Weights of a small contrastive image-text model: encoder norm layernorm, text encoder activation quick_gelu.
Rows from block 7 of the image encoder of a small contrastive image-text model, named by matrix and row number. Rows with one number within an expert belong to one neuron, the router's apart. Each number is 128 + 32 x the weight over its row's rms, rounded and kept within 0 to 255. All counts start at 0. Numbers have three digits each.
After each expert's rows are labels from the 100 images, of 14976, where the router gives the expert most weight on average: "strongest on" is what is common among them. Only what is clearly more common there than usual is listed. The data: seven-segment displays showing three digits.
# router: slot weights (encoder.blocks.7.mlp.router.weight, 32x384, trained with AdamW), inputs 0-63
# up: expert up (encoder.blocks.7.mlp.up, 16x192x384), inputs 0-63
# down: expert down (encoder.blocks.7.mlp.down, 16x384x192, transposed), outputs 0-63

# expert 0
router.0:119109140091144074160073160163099141126163126146170157235089123172091130068120103145066178112150157125087135104116160161118114117152133108108141051154156124114092059123078106107105054188142200
router.1:114116084089099103182101156088076071136090085094112130207048140145160125088147168128104141159143163124076164135128115083121138135120111084132160107149105102113132104122105099129089082181103144
up.0:114075115114060151094122176108092167138136115078142092140147109158116096138058146129118078098097134136188133152104130114126154125115111182127148128147101139144113227083151139118131085061126083
down.0:115118146093100172130149148126108102153134154152141142171076080103150110181149142163132142115125119124102159097132156115105123118147124081108185142125097123178111191125136170096127141144139128
up.1:116137172148133180163125148152122083178099145188169136067104104164136111162161104109162131136197125129157096180127057092147154147070158118140138160118192144154086181185120138078126094111087116
down.1:135144162148128113092160132165160134153129148112150137182138174156122116131138189128086159169126142133092091127129102170099146194102159162050114128086113128089140178184153160128173130064146130
up.2:136132189129033111149127121089072092143140098075129111120187109168128117093147136134114179129124085142096125158133126115124171100109109141191115069164158163185126132173095163142158158113133100
down.2:141183134153166121144133114103158096113095162093109137017124111126137153111099123181093124108132128098094154136158095155139154127108111201150119164114044104159133092132135090113079117036168000
up.3:114110096128180131103171160116129137124150135174103156103160148140114133112104183148108143097133067175147075124133088149199100151106199140083136141147094113128120179157116095087107083101051095
down.3:088086182123148134104153134118142105099145148135157109130117118132135148091179101054085103095153170143130120062173180110082107122098140159116132141096138048122123133102107152160149078087196015
up.4:118140145098159151168135077141133117101125168141161120125166155127150132142133127122100121133161108140099128100144136165109100158145140104123085140095167171137084147104046161080138102081133126
down.4:140118091124126108143150082108138153132155142075128078167145137085141129126123056147126129124125173136127156132159124121094104195143105146206122179157091087162081142131209137131133126166109143
up.5:121111134095119126183152113096149154130127124126168074056143135123059164097165088157075129126128101148147250148124112138158107098119124104124137133119123171103108143088158164110135086192048170
down.5:118127148151130100108129141105102088068135191062165167159156117066143124137130148142141175174109144126124135150080074115150063142117127122113116092123107098152084140104171112177135132136214128
up.6:133198140113123095136124092132124090118105110125099159148143158141116093144118051152115084137135090149118111152133114178106087120130055141105160150154116117093149134167142153126167070140136079
down.6:117143066121151103242115172167133115101143153154112113167092176062173096131123110148160190184112116063158093058149113055097103154137130143168135089181136171155112141090167169129116066150174141
up.7:158086108161108133106133125181173172137143141084147181124138169148132100162106162108130132131136067159101114135148115081106117092104146095138129145152119109054161102090135171153124107121168176
down.7:114165091143157134108140118131156121115118082150068150092121101119114176165076197132117117170117142207132115120131098151088170109085162153123123143154098083147140085135121090122144094100199057
up.8:095142082138095125127144088091117136114122144143112140192148107131123140159147143144114124173114106056136026137084164112132114130132079157142123188135130139135118176198091117131147126119098145
down.8:081155082148076131112139165114166111129118118149156156114110105158189183139130149171107136143144157064134040043139140109145090189164108122135132120103111153127207139157139141124139228101127110
up.9:163079058155156187130138106083148126128138123148122154088122080052050116113121141092139105138096150139090143149161152093151166193125146111104167078111138130160129129064133221114112109085077121
down.9:105103174087160188114138099119168150116137128101129131179120091119095156134135149098084155137156139123130116197142134118063142195138070109073122107078114105102112166139104098058120123138146123
up.10:125160139131164099117108081112161188122120153193115094103158102091126179148143125094095141148124138140146191097074173128134179149122090131145142122130116134126119119122169121135124098053122155
down.10:122121093101114097128169112149086114107131128073145133204167157164092168149111157124108136112125121129119041077130087115101144096173107130136093126155108115115136138108143162118082069073206118
strongest on: the digit 2; first digit: 2; the digit 6; third digit: 2

# expert 14
router.28:100127092105097115125097153123124143068051100142155159203079136125098154097125138114137123117083113102107162129135146133122149154106112091137126048148125132126089068084158136086085083098199192
router.29:085136065114100149165121161122088125101073144095105133216107138127153145090130087135166101121130134126087120149146135128117171113141138052116125066165145141124131091075130135062097056107141192
up.0:136157096161098125191081152163119188149149066121201138106171148126154124156112165136099165152131091137111161123104118132117176121110102084167116118172035119117091152098163062112095137053094070
down.0:110088132147163143101115097110116135162126154149119121198182167095195098146141154134161114138154171164144144140126238111053125156082136151130132158142088078130132135122115130156126123217100124
up.1:126062177109118116094125120089146083132125118103138039047116137136195168176149193109135134146064109163076122086124134131094154103115109157078140133094137122116102109128094135174118129095066112
down.1:165149141141134086108071128160149174155131085096133168104128103082069105147117150085141127108132131145139136072145168106140128135158139081141121145133118154074100141114119080115144130113102133
up.2:103103138158112128066137090145147105101154150097142182088175093086119124103144138189166150113131123094156128078100153097082093170034132158096121126152133142140146106122144147120092205091101079
down.2:157181153115126107106040133168147091171117154170130131146123120081068124132091052159109120181095131141150129134119121099079138114144152113165095110177115132140113096110144132152129163195117063
up.3:100138162180140084130167140074169132142160173111116139194140085134094103134155080160124102130161120099119104118162144131086111124150150131146170172154137116150104172141114119149134119075114103
down.3:158133184139126126109138109095134174121110132083180109093140164087090151071145026136128139147155124123194109173141089110130153126176184115112164144122092164144148150101117118108109150123168101
up.4:121140110136108156132139099102170167116209155123219133089118074158103164132179122121108152071104132120128089114132133134131113131135174170089067137204109169120134172122105129129151067139133185
down.4:082099166138129135127157134120174126128110124083126122178108179101158163075191083115099200156115114151074145147112156153123144128142100184121084112079143127126084129092122159164124091200108075
up.5:163153132142150093158087131128043159113156137126117093158206088102123108170114103104152121134138242128094103100184082091105132116103141181109079133147182115088122094145115130116164152050226115
down.5:154058117160137112092138172127110128151089126115166123239093106114144128153123154140141106129167181151096144127082091207106144140146137074150110119100115186173069153131146150147167099107122166
up.6:145094093116157106120123070124167087120150162150148136043100183123135135082214088105106104130093162157127142124120180087206132112111109171089129137134106111124132142114151124134138063112097170
down.6:120197100107115138149121161125088132125167120121154121166145086132050155143131154119118135043131153125119136126127149148136068117140137128146130151089161168080094112075166107157100161092127184
up.7:144099068148098152158121115128102145120117174107082112069159117142122141100102135122096130145157145163118147120121131127135125119113169119105100145180112170161112142205125167143076068199085161
down.7:105133110116104104130098176147086127107142094181090106121163155183154089138096138150159140121109146119118157160132123155119146121137122124140117101103073145105057079059165165170128133148123130
up.8:120186107125145176155151132093125092114174129169158111104110110084155168140145194136171127123109145131100105162130116155055124100126143133119161155091139118105145135131130100164115130114068081
down.8:114104159121155066131079149162182102160087097187171135188144143087061102118108132092110158158097127112135165187130163143096148111077114133141139157157111163160097111121110104150175144191144158
up.9:127137204126133140113170156112134142116127101145171097129079131156133139141115062147127148097095141176090097131149104141162100141140145135134082099135121135135076118142136087158134122157148158
down.9:091142185175159090149144080133077077122127153125167111105061101105160130143142070139151126115144129093132142076137162139076178141094124117099134137144131087091153113074116134167136155197100169
up.10:183168146130148163185128097156118094109134093169110073066186151154113103113140140143192114117173132106120178174190177103105107205093146169144074147125124138154134121146132123159093133076122127
down.10:120154147133126127091142146133197097160132115155147145219115151132072154147103158143138128195146138108100149130134171130119168120138108087142133102119172148153116108129145111141158160124095149
strongest on: the digit 9; second digit: 9; third digit: 2; first digit: 5

# expert 8
router.16:107205133108162120131109192106181139151119137085147113091128147152081147115126156072162067153136123172104193111151097093132139133140128107156130093123130115167123127147144141093151082146101208
router.17:064145133056159095094115147109149120118126103100156126099119175138110128074143192053115082111094052155106150088138168059109082144131129135162133114132216088180096084144112087118063104181109161
up.0:124121115140108144171159096143100150094107133146139135165152121165126094108111178151165072147161140111091030090146112095169083124091112055154166129137141124150140095095110145145122155187159172
down.0:148133101137118068166123136080180142091124158136143146123134163152093131094102047118146113168107127110130146197097090128096113115093132120077110124123114091150075145114165093125108125062105113
up.1:138107124152111062121131077111097095119125137130126144254143186168119132136085111106168156130107099157160157112113096122118112122129095121108100102145119126104112180092132126167103109240112161
down.1:106133133124105135150124151173102132052137141118115126172152189101164135164156094157119115090146064144136160074182147081100114141124127151151154121129112105134160151166125080132068124186117069
up.2:121130094170115098087138159125094163155153088081103093133144174125118148181130112123126094146149093121128109143097115113113159103057181134147109129160123143088123149116162165121188148063174104
down.2:113149157166070103149143130141130143098162144172148157160096138151128139124093143110110164104159174117065026064126210103146124159091129111165123122053133150170168132109123125122181117096102075
up.3:129123138117129088107191147096193105161124157076066161159125080144066170106123097160078082142169141125128115147162146133129127085140152107161115048186193124103121071112145135191117081085196156
down.3:147101122161104122157108099140137164098136141166139117190186108103148121143153139130123190149148136098120112123146142138092128127140103136095135136174142173122139159105134116130154113144155096
up.4:107137128113130177146127160127098152125080128138173103076147141139111081120149203168065159112189109171101172087144113125116131125130159085137121127175177166117150050125140108125170158161123114
down.4:104152100161138136144146072152134117099193110109123116138120116138097139147157071124150167086151188177088174095120162129143069156142123145182156131098146101125140166113159122158107126189115162
up.5:136102130140149131064161129146067071172175115128152135163091158098167142110133105123139100132020148105118094113107143119183107164112172107093132106139090108130136147143080161103148117084114182
down.5:174169125078095131139126088157136168114111155119121137149144120156111132138148156099148136109136158140134188100117137149200126114127082164169159135159180091144162132121144125123120115142188150
up.6:122104126121133142131113145094105137105106142124114102127153089093132142145150123115158172126134183119169116145143255152103157080057098128080176140115179137107094136120127149135203128095133097
down.6:107185104157109147155143117118133147110157157082195140053126093086171121129101113118104162156129080145095123097101097130138142097147113115139133099166140115108149184120152135134182130142178140
up.7:122100114131127084092101156110188130166120104187085135074175097088114106149096104113080109050127164173110169163149183159105127124156139176116110086150128147143239120112146129106141124142138136
down.7:138168154139115183120197149105141172146154147143075147080126110147132175107103162132137157135165203148131150153105056124094139159170099150118075125139145105157128115087073141171111130092130100
up.8:152151130170124150136104189158095122151164137075180187143093157151114068101140100113132132143099137150157088143148101118082117128121145094090115151120169123103136131011112117138124075148200173
down.8:161141142100107116150134100146138116114116134124087151218109166129147119135115213087167076093133099138120103033141087101133132175169093142116168110130080115097093129083110092103074163139169162
up.9:122149133152118108112111099135111169170134104162152090143131099125106170141071164133111095116109110190118094102133137117146069149128097073140168073144166091142145138102107106153134104135156172
down.9:098131177089122140133101106095176076162132098125104085097143131142145131133155137107066114148128141098130141173139212112140163169172139158156134102100071094147122118157134141130133172184122086
up.10:163100130162147183096134106135105118121159198148130176121142136056112142131135081137188123118171068067116196163136174142133146105101139099095131139156145091165122117158134161100080023141134144
down.10:120153177134155120150169132134092120138106132115141078095113161107083131149162119142123133105143113135127148106112087129053149116135164060109065109078152111143106168137093218178195166215171142
strongest on: the digit 1; second digit: 1; third digit: 7; first digit: 3

# expert 1
router.2:124119204146195147085128171151112110139121102215112124105115160124080133151072137073123152114073080144109134132116176172089135102103137137058055116158159080160078120145191134208175153110130171
router.3:054147164139136158122144169127128153135132169126125157064117091141160125138111000127133200174154144128127132157106113141130112165153145168125149128126092119194120126108164142130155098101145130
up.0:089142081123106116142128105160177182107189161134091123076163114102163152114145136129113145111125081205163136171145079096117137134131216122123076126141102136133120140124152168099140089193147111
down.0:129102093127115115115145103122152134174107105189166112135128126105191145160111154080117122139128143042133123130125134125154171131160101117147178102168111134097131081138121118139114128195173182
up.1:169146134110160110174121154156131140124126085165125107039146057142108082109130128118117146140146135093120107149090132185116136146145093161113081122124145136112173110082181110145167121001076169
down.1:110160135101130075129090186161140144183129115078099139139078176135111194104126180117154124095177129096092099146129185103144105156056171125110145102062121144088158129098087162123137074201112209
up.2:126102176141161203146152136162143159139153041112174156127159121167090108133150074117048085134120114131143157148147155154105105120129179138107138112140165141126141166142138146123145160143103119
down.2:133119172170149096117130111115157166123148106170123157083149145157177112153163149129057104163131151108140029168147025139129087157101105109128095129115130160121142094095135132194142142169169151
up.3:154139134148181125119112111147144098109112081120099088127125090153075103121106114089106104098133093197140151130123184133108107080134110119107078157134131118181106111195145150128146139122146135
down.3:112101139146109094121122133127170138131128128148104097145087146102082109132170087126061165122098154127181120103166122162112112102113115134120153126165085107150098194097153165150099137107116154
up.4:147116155123127110137145148137149158146113237120116146169152126165145140135145111111151134134093121178119123170157055128135114133164122111105138131166119136124105116066122125095101132084195177
down.4:102161118068096111143122135076109167109095136125088119000160152100126119194113162156127105159123152142150164104150129149122095126149145150162144152141106094149134106164168117139139145204172216
up.5:089090135167104120138148150148165074130121159142160113170161124145160085170161104134138141110157132162125125112148110060118133131125176137174136099148147144090084093173112110108123163101095118
down.5:155136171102139136112113105080131091073117168103061154099210098142116147168096153143128165107108240124141102165111088090137126109087080114119147138120124113130199108109190134117162126080164107
up.6:156180121164176143088099141088140115094080166137141079169127150156124049124137182121153118116135118183116087165109144111121095146105137175100083175066122116123091133141139167106154134154129155
down.6:132152142141125167123164124130142151119109070165122125132123132093119161082124085098109094120121115106132094119103188163109154129108124144177125111152084130087088114207140098107124162119129103
up.7:076121153157106132107128100158152151131127144088120126203155157142147157170086137128103122117137151135121005098169042128114105091143118088178122147117114113085140091093163096100089115113129111
down.7:107085069165170109153118122094179116109132074153103049180138162118088174114142023174112137129148219118161071174114156078141168114208087128147104136156092076143155168187161128079160142139082120
up.8:151165152128104115172105114128165201123116130022112128190127091110124119046122158109168162124099129077143144127135089132127097145135149113109165091131148090163157092083094124172130161126075106
down.8:098092111091106127085081072129178087117158170151156115078150127108111142155117144183125149182116098097136117159143166145128156138072157119113138166123155161142124142164097106166200141129174137
up.9:108218111146139122178109134141139081122117151076118130103141157113139106137130096131137122171127116186092125123162091122124103113094149197113175129138098105076097130158163148138107103130129085
down.9:117111152161171119096063137145107155041136127169139157102114124108115168136135158124107204157111071101096089135131112159084125111118110115114101040156150167181115128176139109099115120134172179
up.10:148094109107142115068157134082089122101120140149132169138130127110113097073099133086187083133137106127151104120141092135115134100136164127096166141122156111104148136124149099144091153140198136
down.10:115151122124104114105110161152148165076108137104113123226112128167126170150171097214121106127165145156144161102135142128128160112121154117165114166137145152147159158147175089100057178115145123
strongest on: the digit 8; third digit: 8; second digit: 3; first digit: 5

# expert 6
router.12:105174141106110098132077127097097112141140097116143130174104164134117112083161115058122111149110055128084192139100166083115129073149129110075140089148178151130125066084108130052131060186090182
router.13:111216154140105118154109161116091098101077104146148149181086176157095144079121104092143112154103063133103151131159181095132096114130131142079157086111211104102133053105134131085125094119073191
up.0:117103081178193104112150156078133142155113111138132102074222097108116152110139090171113130136135110109178112124141178121128152116100096142089142107113131107142143152146109146121174158093175107
down.0:143255152113125117108079085096106134105102122119165159221166113160158163114134117090148124152091116082108083143169147136124129153109143171127152059131140099122033088118112089135113148122124111
up.1:097111116175058157104157085147116166137134144159089076137085136155140144095143079114132150128151125164112114093153125082142122099131100105113093146131140126119111141117110149144167053128144080
down.1:205130120121114102126068132142149124140092095155146134118125088146137137163132142080184171157153119138143130118127138113089112137137170154087101124187150101127133108166087106115115098038166190
up.2:104128130191163117171116125123140108155100066146128131156146113106109168083156167160067157160135101141135141130133131088131089172147096103138164121115135118122110100094128119122183125144116180
down.2:130075134114107101115122092128100088150090100160129158129093145128105165126135126133165152137122072147186114165126159108148148105121163135123157180118148122114179142132118152069115111043166094
up.3:176102104097074143129132100129162152163100083133081085134140165103133171114115087163118102160175123170160141085105156079079120138107111129127141122076129083138121077164152182130181142125182078
down.3:144198092131141141173151128122174101129123124154141133090137065121128154127164089143099137107138170108163095169077166133130089123100138125160102105132142087203133085148094118148098152127098127
up.4:141136159115154156143115081082145116122148158145154095146116130114083135159085105093126079151148088139120109138113155139113099106103142164109143114099122113127089146130175160190130169068114163
down.4:137147137088169137132120119151083097061128115184124135098125114163161139094140070131133144134066073091161061145137182168149147097141080135163145091139108120129132113071064094087102128178245088
up.5:128142119122146126122133143110111121137123139113146146086123117100130067132130146147119184148130141154112147115093092155141092117118144181162109127079178151079139119076120123115147111143031161
down.5:207157089125114114129096144144148105103152126177084129073126121072121115149126024131168136104127112189099112145133116143105160124110113120125124099129163088071183121168152138114146134081130203
up.6:134168102155128111112105146127100176139131117125125071054180178103120126108095165141134145097144150134117156136093045075133104147152117128126151168076105135152116125132134102090086114219107088
down.6:147148137106160178224148111126095104131151153174158146191130158145142120162144138138148136115083104150142123071111189102123137113139086142168122130156169131115148108147127143101099092050080165
up.7:101139083080168138110116164130129089166174131148105129116116159167102123136093066158054150100125146088077161104128093131086120136190081141146154130142134086094063150165131142112103136097153163
down.7:144085097125115127172097124149136119108153180169080142138133124134149115134121131129123129143143134143171107078127180175081122127122140108148108119131126113149102108127140117148108204104157127
up.8:158110183154085143161130085099188111156131153084114155129113137132160144110116078112118168138132060125188169166150082163130107126108125077123106103110114121165124103179100132110129079234112076
down.8:179164146186145124089135085088153101095068093162083103156133161145139122101167080148102129145129085148107103132117114150141156079139111194139095111137116098139128186117154144138118115074144092
up.9:161101132202063150129110136154163124139087106121114114095122143063136133116096125133122202111097147100179106084101130115110126134117121141072137127148063172055083141115126164098164138163127223
down.9:174126111092136099107098125086083123109180103137129122046093080151102131126136154129149104113121151157125128085147072140082138090156120145158093082075132141140165127142125109097126128252192165
up.10:200125122139097125081142188091138154143124098123114080143109112147148141154058183205087130124069128154114167115142190137116149111115116082139099094127124144148115158074140142167132126120096147
down.10:104074162128149152167138085146105099161116138155184113097120105101121110130076113134105139107153121123121024177150100101136158200123108110110119150110132146083134140162135111129133093156165102
strongest on: the digit 3; second digit: 3; second digit: 7; third digit: 3

# expert 7
router.14:157167148144111075188049163118122181120127078105166134124130181155029070087157099070136127154127096155107201133092125095150148131176098134140142080114152109148127057092081092125136138169118194
router.15:120138155099102070144096156072133120121140111126144145123120191170050084079133114114129114141127083124083119123148149043143092167147115133123157083094150099135128062155080125060094169153165196
up.0:116194160100169188150110106136136088121118137101101145190171093094132141149121216111137085118150124125080088123127172148141094146104039102124116132141088147108110127172134143124132133068124156
down.0:110154106104133152128104147165169131084148106130149136165132160141141118161143115134114170164130134144137043164113165140120129144164115129123132112147158093089066132148156119117116144056102103
up.1:097112161129181128116143143148140061136121123083132175129166151108173104125169218121121100125135174182168137130132117097081162159113143188101166160091136136077110129140090123121145071151101159
down.1:169112104107131103128104135100112130102146180172147128033132126095074092141144188118094136157132124151093157111117117122139131192096131139128174108098169085150096113059101131134172110085041101
up.2:148144104145161120130123118145130150140120085133160150140107156123115080154071123139191120137100118097122157134097118161135120114135108084153101210077124135140119091120125121196132108127094143
down.2:162110120137196082121096112128092121106167170146106095180087136150151135147117159152150139158182120176152075211124185081096142109137172172138155134124107106150164141170126118127097161216149115
up.3:112124096155161117108121112162064123136154153112102157136131095112122141142155156161124122095121106174150148100113174122143140117168059166154129128139128162085178129177159148134167165158216169
down.3:118212125182104113159147176137157132201125111137132126147067131107148086152121144118143133146138157127107191183181156090116164129128153159097138133142139172148089119080097120105087113121132092
up.4:095157140133107091154142108163150122100077165122067080130105148126112124118071190148175117140132113161133131143134114107142081097127119142081123128174104084107070136156084142102183114184127135
down.4:130117117126131115143170131132157146099089149144100155042109095114179128176078127130141114172108135135116168115149099102160164168164094158142167139136207102120145113066146122118115157181089167
up.5:117141122120190101133080146126137151138076098122141108140138139162148136152161128125152142052083106182180178124157173126154102093114104166139135179112123122124074144116159060094141204150140100
down.5:102123143172181169140119163121181148162117150188132141035105121086143099096120157125149158124140099110186056173138147152112121147140130145205115120122116104109120138163109089168187061201145158
up.6:129122118134098130086123107173111136099129107098105130081132136141118137157119127038118183126161091119125098124102160107150115127116185118089119172109162126131107131107134126086163093138145129
down.6:160116109087109150147096137087105128122186175127122128151162118153136189137176153135128089127202116146088126160084133127178134135119162100142105126059114155131155152072121134142133185075139060
up.7:126103132086141099145124154134089124150088177137143096129108095127187122130097104128107133097141143144173096170140079101155126124134123170145154115118144131091078134145190142100146143136120085
down.7:065208107120147178114140152159230158103112119109116137067156118133108089136161132089159144148064097098153146115122159120170168171144080088105083133107159150096160153131145078125146107187203117
up.8:146100178103169107105150144132082109106147051174160119197113162147148084089143171147153137126101067138137182122152075094073062142164120125127091106096157141096087066090153147138138158151136149
down.8:118137136101173085110109126117161136140122136131121096154144140107115127133117177153106166098146190033111071161154085124147105182144110145128123152098122112122132116127104118179112089094082100
up.9:126124127142148121090144164126100159124107149125146106188135102128119105110130160124119151099102161143132144164088121119142085115144162109119165129090102120138131159117135118101163172170115158
down.9:169143136103129096141138086173095099061146156184118116171146107108166160120118088132125163134152123155108151072123166109132122160180142177133098153169139109129085104091107117125063093147121191
up.10:182134129115082149114158139119110149180067149140150141128110143117135131146131074166159142161133119124129043061126137139156105148180138113155120136134129120068131140136136093141121150183181112
down.10:119116154143149095145080119148140143178161080136090151090088132143093140135134174129121096113101115117143145091173132160137120123145085143119114112155163142124105114145138141097143129110045124
strongest on: the digit 0; first digit: 0; second digit: 0

# expert 12
router.24:135101146056102100095120146133083107133106098082171117185080124136086163048160146128135101114071086113071154078099106144086101119112139108131124055117130151144063096120153114096097145186192198
router.25:074101138083168113128110174103089153154115107122132155149088168128092127041112113061124115109124086106041095117116108107115146126099135103142170093150178149166095093133124140061086120176127204
up.0:146123141102147155105110161158119136152116114104104109077116100138140124135099134162091126166166147164123135112133126095141117110102143141121154151088125157096160116169092178123106134086129119
down.0:174144158111145167105174115151197140161148119170143101095199155111121115133154102175115124111196108100156000153089111132123140172167131144142096167121135141111110143162134098123145141117153082
up.1:166113135119160097139125093136181146059137151103165154097114068091157159178100169110143132181093158136078118131163168070147146134055106115073186147141151160123085166150141172069130194102080166
down.1:063190139149132106117144112118134094133128125163124104054095108162109136094137126126160117144087168069155086118143090101139163084166184164135120147166072134154102176137168131116119124143102132
up.2:134093157157094146110121113145157109121119104116140165177136179111143061114100059156154147090153098134129106123133105076118122134151184109093138152191158140091120133139126091124093168103177121
down.2:161104160127119160106131152101191182121160031084107129135162095134110099086139198125135117164137129121148171121071201098144147126130134088148063119103182158124151140067133150160105100131201131
up.3:123149183147133131113149119163165159134116163164080128156091133166085125084130189109091114114072075132140117106125255142115086137113156099148109102104138060156114140145142150138144069130084149
down.3:137180118104159108151168063099099150099152178106126147110149101111152121143089151120101156155126121125107078185159152104122141091140118165131131147145089168120108216096112140156126086130240107
up.4:129136146183184178097115138113132045094137079155157122137168182112141133135173151095131110124144100138117127154137136095143141143119129100081068104161154154126212138132115147091160161168115114
down.4:114132145142110068090130134119086090156139116169132113164131087119157125150166088154110091112151087120153146077153081137147116148167125103137154165098138123134157090113173139120116200155085142
up.5:138148130115135196141158133134142130139119098130165110135122130154161144150093117094048144146129126099148168085148197113138110152068211119089123174069126143121126118126148123079112058145169131
down.5:105150108139156104118149129112153142125142145172103104159135090140139159126126190100121117157070103084105123208102125084136158092146135121175112123077147073161058138049135176154151119129139134
up.6:153127102155132124144118102127115131113156135149143086105107100178140156143133093109094104132165142132103136158156204128109117128136162093106117049121114095099110171108112092113095187134142117
down.6:155095160159106122122120164118120106157152125106072102124189133086123126141098064156133103130158154136142104155107199114084113112139171134115103176120122143119136129109126132099157126120106073
up.7:117075131078088098130102105128128131157124110139107140115097133172105139118150064100099140149100112120157205136122166150108153103112093103145132117100126079145100140126133127126107107155135181
down.7:150125121123110129130146180132194103072086156140117141159110179126145118092116164104050172179153156151115148164117110128128124132093121086156055130138036162100095093126172096134141191130117079
up.8:150128143127130136120139152140113127081132153047096132124110157056103103153114143115138130127159131069183146145153104134130125110095188097145146118102079185122145128122087183128120155131087099
down.8:142043123095087128161077097148142152128106175105171119124060104099166122138157141160068107128097124187150197106132164126147137074089161133122088134116102099124121128104146103139117124194071117
up.9:135132118094165080144130136168084112102101145109168144051100153092164172151143106074125171161120126105134101119114105089136145117125134123084129093139069101145166151102109112070077162141119095
down.9:129117150138131156110115129084154166088144084123091124078126145154140137100115154122114138095111152138143154149130153161115147153104111183127097119104099111153117144105204159102141100230143142
up.10:141125073132131074097116070137192169168142139104152119123128126129121103101117087135154129143127165044159149128122130119106157137139131117163138107121093157152181190159090129179164146079169125
down.10:125111124165100078135130143166100164108145073143092126117122187148164133136190106189123126191079136183079166062142129091127126116102143142135160155152148168160068075161102140101113145208087196
strongest on: the digit 6; the digit 8; second digit: 6; first digit: 8

# expert 13
router.26:129108149095154113081134134091159064076126172137145067121129167116078159161078178092100120126136060133124129158110171102151041093101127138112100083064157160107123169132076135094112142136169139
router.27:150107171128159127107127146110138099104111149172139063099162162127083132118112163107109110127171060138082113132080194138136077100120115163133093134111150138135172151146079125076102126113162129
up.0:167117149117146110134123118147135172125172119122136119161124060101142173125120214124037078091131137160184185099084132095142142143116162192102127093080127126126118128123137128161168169168100106
down.0:120173159096098082123162153125166110141086145153136140135152147102173138128131077080161143098156107145129168143135117083140117198160126163137142100094123110154090093079091082153084150164210105
up.1:155143116163143151132126091129118132122140123073085141198116151143104120161145072181116117125123096114133190130126009151117146147130114112130104105129156097094143147127160128088134109099138121
down.1:150135113103112096041118129168112119128080100130148109084158134090123125127161188137129102132196110095104131115104098082148126090126174119148148082145120164158057125082196132150129146081181123
up.2:075119192142164134117129127096109087131127100132167119096161112132158107103122022122119130127179141135114184093158091126134124117122174116129128129105122084152107133157075174134131105162134113
down.2:155202113112118106124124121148072166149126140138147167075128135127126135098108016146102131123146113147128042215090167101088144172157118115119120130140099111157134128167132104152079163128210139
up.3:185158166097164111180117137080099162083100099101154130116146126134184119137127157137139117148225134142156079127108117082146091141148157089144150147106087119161072131126108143133134120198157072
down.3:106115095107141102131119093130120172136163124143125174116136130112110160131103129081137113147107136093111158125089101112143126084083137132162126080177099087125141154131182086156095123142102102
up.4:118073130145118108120124087104110117157125116159130127235108163133108088168130157163100162127150077136171052108101093125117117102152149156091144140164121130154195133102108159087127095113138096
down.4:145185059127126091149141119146099109149124146176148138251146129078122127092126101122105132102162091103070149113156196130158125083162119083128107098134106100134090147136144182139123102116059190
up.5:113138117079173117114095127124122135115166143180099173242141103107106104117101128081135142167130132134098073106103150094115157124140121149086091170072169134123161089084186091137105100103126115
down.5:128132119139184090081137067182136136099173133184211172139179188108101132108115124146177125137147106140105124161102226143095162085167097127070163147152126122159136168171131161128119148102071132
up.6:116137133160135156125093159109149105090116138158149100173148167112133056111145109066167133093125106176124121113128046111100124104110191120061094125076138128145107149131126154104135108142041109
down.6:061139110101169076093153108140110146160118085150142133091141133129067139110121112134138099086170134161105000167153173145112178162159107104121142116118113143196125174061151106134125152180134110
up.7:118098141148133107095091128138127108131089185124165167122099131090135122135130166148120116138121106134165174179127117164137131118108133140095138128169094150169160048162144144154140133130062148
down.7:123130107147153107109121116135102112145110141176129108082167115114122149139111162128161117080140129126078049170082180164095154116186086151104100104105117083183149130100100112124085114092145108
up.8:144123123123119092100139092115083150069109172133117116103116097137124117154133084222144135080133176169129180165151139077125167122083110104117156141112105123124117102092142147134119166087255112
down.8:121085137143055179105087122158107121114109134132151131084134132146104089152149060145148162170090080149099039132178196082142104135052160126142153137148100165131174127184085159098073154079178130
up.9:173113095155135098160124190175158156105099172166152139098173094128134155128124068103074170106115166088071057178105089100139173137145121118157114123075102084162081096110140140132132103069157075
down.9:180072150106103109168085085102115137103130115076119146099108126146159170143105134127156094140129110142099051123097160113097148077122090129140123096094159147119146173133095090098114174130092133
up.10:143122047127178133120159100095109171141153143158149158145107128093177120134115201142101134102116144151164170157111106198100139184137183080105120161117128112085090151088146161161122094133080131
down.10:119121089101121049143123121089167164126129152057138153134113092124135138141120142156141119118183114170077123157148200130115141144120100134108065130174102141186112118128107153142152157138206143
strongest on: the digit 3; first digit: 3